From a checkpoint of a small image classifier: arch gmlp, layers 6.
Rows from block 3, named by matrix and row number. Rows with one number belong to one neuron. Each number is 128 + 24 x the weight over its row's rms, rounded and kept within 0 to 255. All counts start at 0. Numbers have three digits each. After the name is the row's rms in percent of the matrix's.
# u: gMLP up (value half) (model.blocks.3.mixer.u.weight, 512x256), inputs 128-255
# v: gMLP up (gate half) (model.blocks.3.mixer.v.weight, 512x256), inputs 128-255
# out: gMLP down (model.blocks.3.mixer.out.weight, 256x512, transposed), outputs 128-255
u.22 091:138133135112130161110131068137142119101130146082126131139127166130152143156142133101090099110081121166102098150129112124111179139108161125112138134175087098116142113161143156144136134122106169136155113127138096160157163173105120098147131136147143115137170149125112129136078107148124108106094140147147115096127095092133109128141152125148132147144146133132159133097119113125119134129113
v.22 089:103112128200164080122134119105120096177133135147122140121153147100088109143096144089147109130137093135101136079118154142097139135134124136130180060130146132150144108090135149133120128122125118154146099127132138166093115145150160118107143116079098134112101158123110142160120137137125138082072159134111122120128136121121126137154128110092091124105111108132119134105108071194128123130138
out.22 091:112114144158116123115134170121117115125136076160058100141100119114126126112143123085126169104125110112089142104079144139145112087154108143129133170101154159096099195140129118143110133153165139159073160133103148106099097080126117107129150153118144138124069122139162161135126107103135125139132121133145111143111178113085136135115107129092105106150131151162132130143118140134095133113162
u.23 100:112114123108101115120141139114108122157139105108124144172084134127101123096127127103143130093112151119148117172095098105098145121139149087106134096084162084136148148128140150133139127109149091116089088114112135116087155141152088137134093134106119153125122131137107094153131111162118134136128168118134148117168139143124120137129068103149164116128137148130153138150131145146118164117096
v.23 099:146117115120120144107150149124107155156105124135107129134075119140131151142172101110105151135118135143106191083129117109137136127139148129162138124151165157139136126119120170159120108134134120110144147109157126182138102102143078122100119110089114110128118134081128109172136103148144106128141128143150107134115130139131094129132085183127166086124082160103124126093157132122141158135092
out.23 110:123127138139124112156158092148102111115112124158124104126120116158097145187150094159128062087128109075156140146104107172121069122121152150153111155163125078103089119149106114116084102124129109148137179150119129106150139125116128104144091168117165146139128135105076142129098104140169147129132076115107119158094171135102118078131155147119128084130094131093102166091111114103126140114165
u.24 092:096117122142188137117155128135121177134152133113106153075142116151163144114115125124100128158141160059122090156103162132115099143130123096109111133083120152141087174122158110105099088127107108129142105144143121083136046152137137127139118113141124113152103141092117092166129145113188094156090113126141133137108115120168128130104188120114085099163151143117148124089097113143142123122160
v.24 097:147185145091094150087154187116131133137107128158094150157101146142122113137108108133171182110123096101123135139080159143086131133176158127145147137141162151102101160126078107147099135133118131100099131106123148105110134129092161112096135108113137110141170164132084127133129133128154111096154150109119134160151114162107145120173131133079130098130074105125119124112081092143119134169094
out.24 096:143139167170105099113101121118149154151125113136176072105165162111107125146117138119133147105135155146163151107118099128132189131132113108154142083113148152135156134142089120122160157131117138135144143068118109112152112132138144123116154122147127143139120107122142105089152108140031139111127142112106138104103126175127143120140084144153110154127124139115096078150114084096151155088058
u.27 098:094159116148108177121161090151118124069112170133102086171108132125116107131128172188124150136164165126112151156099149111126120130170141116109144121177147126129097101136158109144098137138144080123138125158168103145150136101143163100135145140133121129139120131113129126175132138141138093119098131111147107133144119080138125104135146145134142085097105169149114119100124112110117106134164
v.27 096:085098155119190141127083135100108105162088138147122187174169114154122140117130134125187113174119089114118114130128131068113096128073106137113152132136121133125121141116135126130111162126158092149148088139124165163100104106138101120105139132126155143138147132149099174129125141147142153169118119147148154108086161127103134127111095126147128162107121128126109166121180140128111114118110
out.27 097:108091097148107135071117136088147124121144145131109177149134105114134117113104116063123170131081121160123109046110144118119143147123107086095119123089177148113158165116147130100128166132146141152133115152092160119116120164117103125107162151133171123126128116103159115123137115115095125133170143150116128141149157105115138148159131117071128178103152100121136117135094137147134148115152
u.28 100:091170142154148133140127120108140086098131150159156122150117112176133140121151133106185155129084154069102148168173117144099101125128128129134125108106139128093150160117139111122105116135088130123121132059127070078156112141098143144157146123124150156126112121090141144116129151125118109159154119136084119132156151175100150143160130097093130100122090151096132095107137146119140107095148
v.28 092:138116116128135130146121140102115197136145105101132109116092133138135136101112120150150132156131147121165129129096155170131145122114097096162081149142155120141126063109091142120172125104117108162118151129121143082115113140119140104143176121110138129143121114133141126099134138097115149126149126139131132178134115121138147117152121128135165120148138177174176170154151111115127134126143
out.28 095:146089145066129130198127082102148127159139129106084111086122101095129112153095131128132114133129120124163094112124123123163127099139150165151143111146114143157084114130156110116181137108157116128152125177149148139132110101165131099126150107092090094113105076135129133133115126159151153096125119148186159168111105066112130132113132110127176124146142130150125114105069113101110120146110
u.29 096:175091137110132131098097111121120131111148154111166091124086140143125159141179093118107127115121176080137127140114125151131126145125134151098121138134145131133162164108118130099133102166105130071142114140128112159074119165126126158158122098164114131136152106152126113080136108135109160126152118102123143085148112116153163092104172110115097114149126129116112130142144136120122114130116
v.29 087:131140121153100166206161120129077117088138093128129153131141154128126127113119108152107139109074153132076147115146129147133153151146144122097134165151097174105169148099153137094110089092093140098135130148143130131128123127117151117124139124112128132115094118165127135147155204163143138100144085135135120117087145122112108146124116111082150136095126106141144107112131091086119131129124
out.29 092:157128140131123136109144106140131106125114140143125077114191163148156099147103145174123131147124133119125158122140117102090133092154122129141104098098155128180102145086135105142113184130160123109128124150152143124139147110116170061114156160083126194119093113099105132176144166145145148082128143163131126140133135107104137165137116148121151148128149166124109115158103102124088111110118
u.30 101:141124100117168151104097135158104106163154105154069133104121142100154095081105174128136142161177124132123083177120133158145128139124086125141133090139140136142093150117124144101174143120122180153145173143087145098105087110129114104126132165118156132110158133148124130090117121095146109170134131114130123132156101091111175095125109127149119116135155135098148130111149106128144146135141
v.30 093:091127139118112084141110145147143126085132142139140123115120113144110080075151147120121099151108061106136126115123116141135119147117106149111134126161176119136138126170105129116146089131165087056110144107114109156124133144119122134134111120097133126167098114133113134142126090095113140117102100145151126146157135134142107114076106162100131126094164123147159113165159124142101125117118
out.30 093:153103163135103132140152134119176147040110137126164135125158083132143130143190108129128148161065145127155136092120128096083193108147155113130148130119144156089119109131116158160156116087115103123142117167157105166125136101135150145126143118138109093142132138147108145110105154139106176128158137134105157146145122127092104101140152132103155124155133164105125129132119101115104094088125
u.31 106:105129113139165140114117148145118116152103164094120098140141110116106111201131146103136111144150135112156115178106143096168167133110091179140117133127157132140106136163123187135116112134102145088135163093105164158100180162078097126168113121127114155142170158161125078125119133152135198134114155108109160178142141149136131100156144179107076118104111137142126115138150143120134120119126
v.31 104:102161122078142104121136155117125109108199141080135120101133122130152126133146098149125102119128075145128106129140117135134124153106136094157151168121079112141138149118166135173150141148131118086136138143157160112125101165160144100125162118117135152164150159133132159134098153136122145129155146149148146099137133171088132175116120108135126157141153107137094109116132128135098154131133
out.31 114:134162115114100114170114130098125091142140112079157161144126149171132156133101140115108151138111108101141116128118131129105094152120089106087171140130141160134183128137152112144137097136145119115115110127130165156097122118106149122135135152200154107144134165160138120116147117117118102115081120132117126134140082103160146148133114099176134162138149148140127100128130086142095088136110
u.32 103:130116119086074110113114078169100118118114116150115181150110107130061103126103123169120101112118135103106137146151103131129111113108094120121110169149108113165098142124156154150111114110114149090115069174146115112095171067123128156150130115125138133114133137183128140127156138151135104089122140160107143123148177139085138116090110128105127140128126124132144146130120113135130125126160
v.32 111:130136140138127102126148083101160113127151157127137147151149112099150130116097162143124149097109123080111163128139116111108137158125134141146166124172140148153110135180123132116125117127098102103099073160151108117119141075122142126154133118127128114109174124116098088162125133144100107109146088167128123138139149117145091135120159117113115129147140130144172148097136162154110106137132
out.32 109:098120089129107143143096184070170083110161113114161120124167137130111096124185143079131163131151131135132131125130118095135157162113149148148131088091141141145157083118139123109119152124122116100138155108106143115119156110166129104117093129133124119128142138096115114138146159078134128134162149104135131151159140158136156166113150166102139112148134122125155119137133156114137128130131
u.33 092:117153135135156084103141117082129126140127116122107175145106109141128136177104132131152121129114149120125111114108153115073143095114095078107115115140122135120185144053109147162133134139137132103111175153139139176110119130139105134094136104114144109149133101135129113153132135137127138146135136137132165113141148114172088142166141119111135129092086092115145073077117153140112130104121
v.33 090:128148173151095128161083191137182122093142120107130185115102101080098105113162132082151120134134092105153140125132111124146121120126153140129143112112137109134099140116149087088139119118119157164123094120127143109111127130132127108146071127135136110144161086118122138107112078120114175142157120146169105104141130153144106133103125092164121127108086146150093158160138141160123150178096
out.33 093:134085137094097108151068116129143117101066130135125058128128185136131131100137123132131122125142093136118122136124156117173132146112146156142128140131109103090131089171130105122091101135177137161123129126142100108171118123112143097151129169136073127091123146144110123136117131099141152099084083123113106130110134110117136138159129090128133125101128144139136146181129116137177168138111
u.34 095:134122127078156182165136129141107146113141124158114067115118121138113111138123116138113099163173131120132131146103119134138118159127138144136139166114091149146130143087118166128099096114124199149109152150164151169097137141065120119121123163154151118156135140132166122099143144122153140098135124136160110097120127117135083136176086109145109135117132133110113078124145141148146163125165
v.34 110:110125145124135128152156153138120124098157150149174123132106122146148146150149121134142115131109100123119142075125140140102122110114144151112159095097145150134088112128066128081157126092101141122146118119123112135123182167149110110110152118156181132096150121089150091104156146119115116127131126164150141063122082117111091106142173135125122141102122130127110146115146126142123133112121
out.34 103:093119149146134111099115135107132159136103151130134168108130107127113139126105136110140151083119096144113109119151127154116136093062130133160097116107147128106146088158109151122135133154122094130130145120114112071127095149193141108136122076110080114113165112138129117145098161160096146106130145129049127150106133107120158112117148146133138122131120123119133179145142153198143125109151
u.35 104:179128131077161104172099156117140108121103117132144146107095129105135105147159117096118135127139112109123093143124102154162153117121117148121094131094120099145132116154108098134127122126141139118097129115131156158101117131098137129133104135139146109149120125099126112113126108095118094156125161122138103145165152128152166158139142122157138137105135142151088093162119146141091100086126
v.35 099:129149099123118112105131123169077101126112158079108132120111142133113143163110099113110124082137150101130138155115155125152118156151092118125124133128133167163111100119146127143102127152113122168124122127128131188109155107208061116083104088122143147146125176115134056141126111098149169171120154149135111173106119114142141121145124115122127155143158091142149088134126124152107172132130
out.35 108:099159139136071143088151177148139101099189146077157158151189132151151134107109144145164108137108125145109137135101106092115070129136107167117141105164140155147070140124163153110138169091145113159141106140153127114176134136137107145153148115137142151141170126146146121146149131135112150110134074151121142129079112111096132121136121103110143159138087122109136138101135140113132130162105
u.36 122:152107170085126089089135150103123098115149159127129152086093160080175121095108140104141133118125129152121137092132128140055131163153131099111143131102116165095137156120137122111135132128131106109144109150127145123083110128152149129128129134117134125101162121103111116135158127099099107158144158113184151141143154108063156152166184137108134115123113092128119105079118129123143078155150
v.36 113:137126111133107146168101108143109103138132089176123139138154106098097099113104109140120135121124121140103121085098128138123125120131147158101109143136092134143127159133121109125118091101157108130092123112140125118163134129115139142151137169139147129172130140103144115123172137113108099080118120129107117082093157118137132134105122153133138126115096135122153161162143120141182138129141
out.36 105:121110145072127094130109126131131118089143122147128117132108112145132145135130101104167155115133163100188107110133126156113141082096158134168088113126151139116140114175090128169133107144091143091139147130129139138090118126108115140108096138151104173131127180110094126126130131084131120116120174166104150118165083113116133147103165139086139119158176123152090077107146115093109125149140
u.37 109:101098127112095091136130091131145124128093141195139115102123122112152103152134111112099080121113144119147156135104131148077145147161168147153092136106112133158103110143111123119138132127107154121114140121112142194097103133122100131136101115188115098095140127154109129134101118115083148125124144146158111144126058121130143102135147168140127110161093142100143093119155141118088102105128
v.37 102:065147122137154082129141122117145118189133125169112150156128117142119121094132122167066114131113128114126127121111173142149135125099134111131106115171121137177115114098109128117122082132140081142134131153125167146123157128098140133120128149147132133139122141122157181094140085134115163122105137127148115104089120127108144187144092129144093132116140125135088119148174151144140160073139
out.37 105:113121130159100141136112133144136154091115092102146131195117156129160148125149128145145185128117151123153167143126106130204139135142141107196127110141121135102125176145136120129145085127131130125138165119164094071104132124116132128103154121084122097126127139162092180140137142121136180142134121164139110111180102125121138121116094123108115134140147121202121136151121128116170129120111
u.38 096:125135149166125115085089133120158114125150131143144093156125165150087098172116122115177074149116111153138124148115098162134149096148122131145138107133095144143144127131094134142131107134161137134142117093102088118141100155077116098132138128135167111125105114151179122126131155085130161156152106153143110110142155155129106077128122082113172187153152187137097114121077142124128125152102
v.38 096:087082098155123171116129170114114090128140130120133093100069149115134114091178114153129108090125113131124138140148117077101099157146179149132163100119142130128131153149137124153124143135130114090135128100124100148102164101136111093159153112140171112095107152101134093140122161141146157129119164136117129131150093107143091107129084189091124159093137147133164090100120156186195160137119
out.38 111:123088115083116122122146122168130139073112125116153145112147137123113128124126124163128142102117173108135149133137125143122115114109110119115149114146113125114123083077147141083126120105100078175083150154145145149103114107131118093100116124115128124151133156120142155109161143141089114121110113124105132183130142092123163102130152131104135121072123119144141136109131140120140121088120
u.39 092:093135174132150107090117149117129175124169110125130087128126102126159130129139089108130156103150160132140174153121137124136117146153145066176091147130131126102141168116122098145142130129139157148137111105129077102114116151091150147170125087122110123114069155140166135159126116129135150158116125134127179160089134161118170101160093147143116156099105136081149142106131125116139179137109
v.39 115:151147129146138076126117112121116114097133113134114136154098105162119143138130178151167114132109133143126117137129106103118171129124140152104112121134126121132126107123146132129143148148085153107125110101164127139152154150133134094147159104176132169147167141121116157130121128158142125128117137082103123065104151129129107100109104094127093152159133115182110146132177089185145129136178
out.39 122:141128107127186140123136158108108061109130178146141111117123120093089130119116127138163084126147133149108104155098138152106144080138122177119150103136118138142120124181159129142175146091109079125134174116138112128158187136156135127116112134138099132118138083088111129162130168109129117136118151134157132164136117140121108105145077132154125092134172144087063141167120113116145121137140
u.40 098:136150088091169095117062116129124077137144127143157150119113133124148109117150128092135141162080111071154113121109175140092087146151144080108172091129136137160129139129155185115132123172129127142130138108120120128112102085149116115170075135109144124141084145079165061174114123124098137143089155110119137103045153114127130125101116106129148138164124122112130137163154151120127100161085
v.40 095:104096157117129161157157138109132130129105127145151113114111144142126168123126143113136072109107115065140117100106107121108114116105128184116106127096159152165153152103133120144177185070128090107144144182143164182143138175114122135086133097121144095142149097181132131135145190086106142110139111190161125149136148146145167124131121139130128100133118168140132114145142144191160110139134
out.40 098:115110118142146129172135123148140136167081134118143103099096136159144123067123131165127122105158141160135116163126147137124167114124115120117132132104118137141160129101151105123118183114133129110132097126176154085151127142153135149086131142101144120117163114132127127127134152165160117098132124154144126140182095129124115191110090115125157106123139143140177084125148123112154087139159